Weights of a small model that predicts nearness at each pixel: encoder patch size [8, 8], decoder widths [64, 64, 128, 256].
Rows from block 5 of the decoder of a small model that predicts nearness at each pixel, named by matrix and row number. Each number is 128 + 24 x the weight over its row's rms, rounded and kept within 0 to 255. All counts start at 0. Numbers have three digits each. After the name is the row's rms in percent of the matrix's.
After each channel's rows are labels from the 100 images, of 14976, where the channel reaches its highest value: "responds to" is what is common among them. Only what is clearly more common there than usual is listed. The data: larger renderings of crowded toy scenes.
# conv: 3x3 conv (decoder.decb.1.0.conv.weight, 64x64x3x3, each kernel summed), inputs 0-63

conv.20 068:168147117171177160127107138162171098138133142142147106131127141158126137102124113126097109108160110146143136152151121132166173157148139130087104148102121093147134157098142096155107135163168119
responds to: ladder

conv.11 126:143125098127153144131134101127151148133162119115133108155115142173170092108179141144117086089141147123117152099141133128131162105115108122159150138123168101097136119117184177095121108110136161
responds to: candle

conv.44 080:050119123142088111137120123115125113112125098094128133124147102099140151148164134100111097158103139079153138127150130137119116153143097145130111133126148140130125125189132128111173118197134135
responds to: lamp

conv.19 132:114126122110160150172125144170142113118147143116149151160147144181130098116139139157080133072137155110150152103168099140102124108127121132131156121138149124095068129116155109162145134131095124
responds to: lamp; hammer; largest object: lamp

conv.53 091:172166141121120135102122085120140178094127116152106170133111135101090118102102152105094157144161110104143134181105121088111136136115131135133143122170124085162108108122098140129124160147118121
responds to: candle

conv.62 087:142087132135157173142144170145138125139195128124109124129106111121097138146120124173142152050143148096124130125154128142150125113141113129161139161131118103122094139087141130102161118120091126
responds to: pine; rocket

conv.22 098:139128093147073157111135138128139070171126143105160149150152123135134147137120073133147129160139119097106128153129130156146126146154102148145133114108131142162108125132097162134173098152093173
responds to: umbrella

conv.48 114:172141137112080153113137143171112107166123155113175129159134145150167124129158111150094164135132119173126108116152109113130110118147152156124144110148150112126051156127112149138129126095126137
responds to: bottle

conv.7 123:104128127077134132137118097173094142101165115147133160125147159142151071120087123137128120116106128103149091116144106096079099110123159122147137128145135127126101108134143158119099105127068150
responds to: candle; ladder

conv.45 168:127098158099143142090133116130101124133083121127116164084147170130097148111106125150088162129085108136104086137128151131127085118131139122105095113132109138189129151167102119168125134137136107
responds to: candle

conv.43 095:114112109144128111146135157129119116085130093092133162141148127134098143106147124115136149144066106104127162102134108063102102090136079114146104111129163167123127135147152110139162143140130162
responds to: table; largest object: table

conv.28 059:186145110103133168126115137134155084141124103135092108147134159148134145146122093180130111121162160151144142151125131124127159109128147132098127140106105094184115130079130083164100130128133124
responds to: ladder

conv.46 101:151112107113155187162107102149131153116151146145111186176138185157130093117161098121140100139126118113151134136143108100103162118121137125129143106120180131125108129116156146154146147105107136
responds to: lamp; largest object: lamp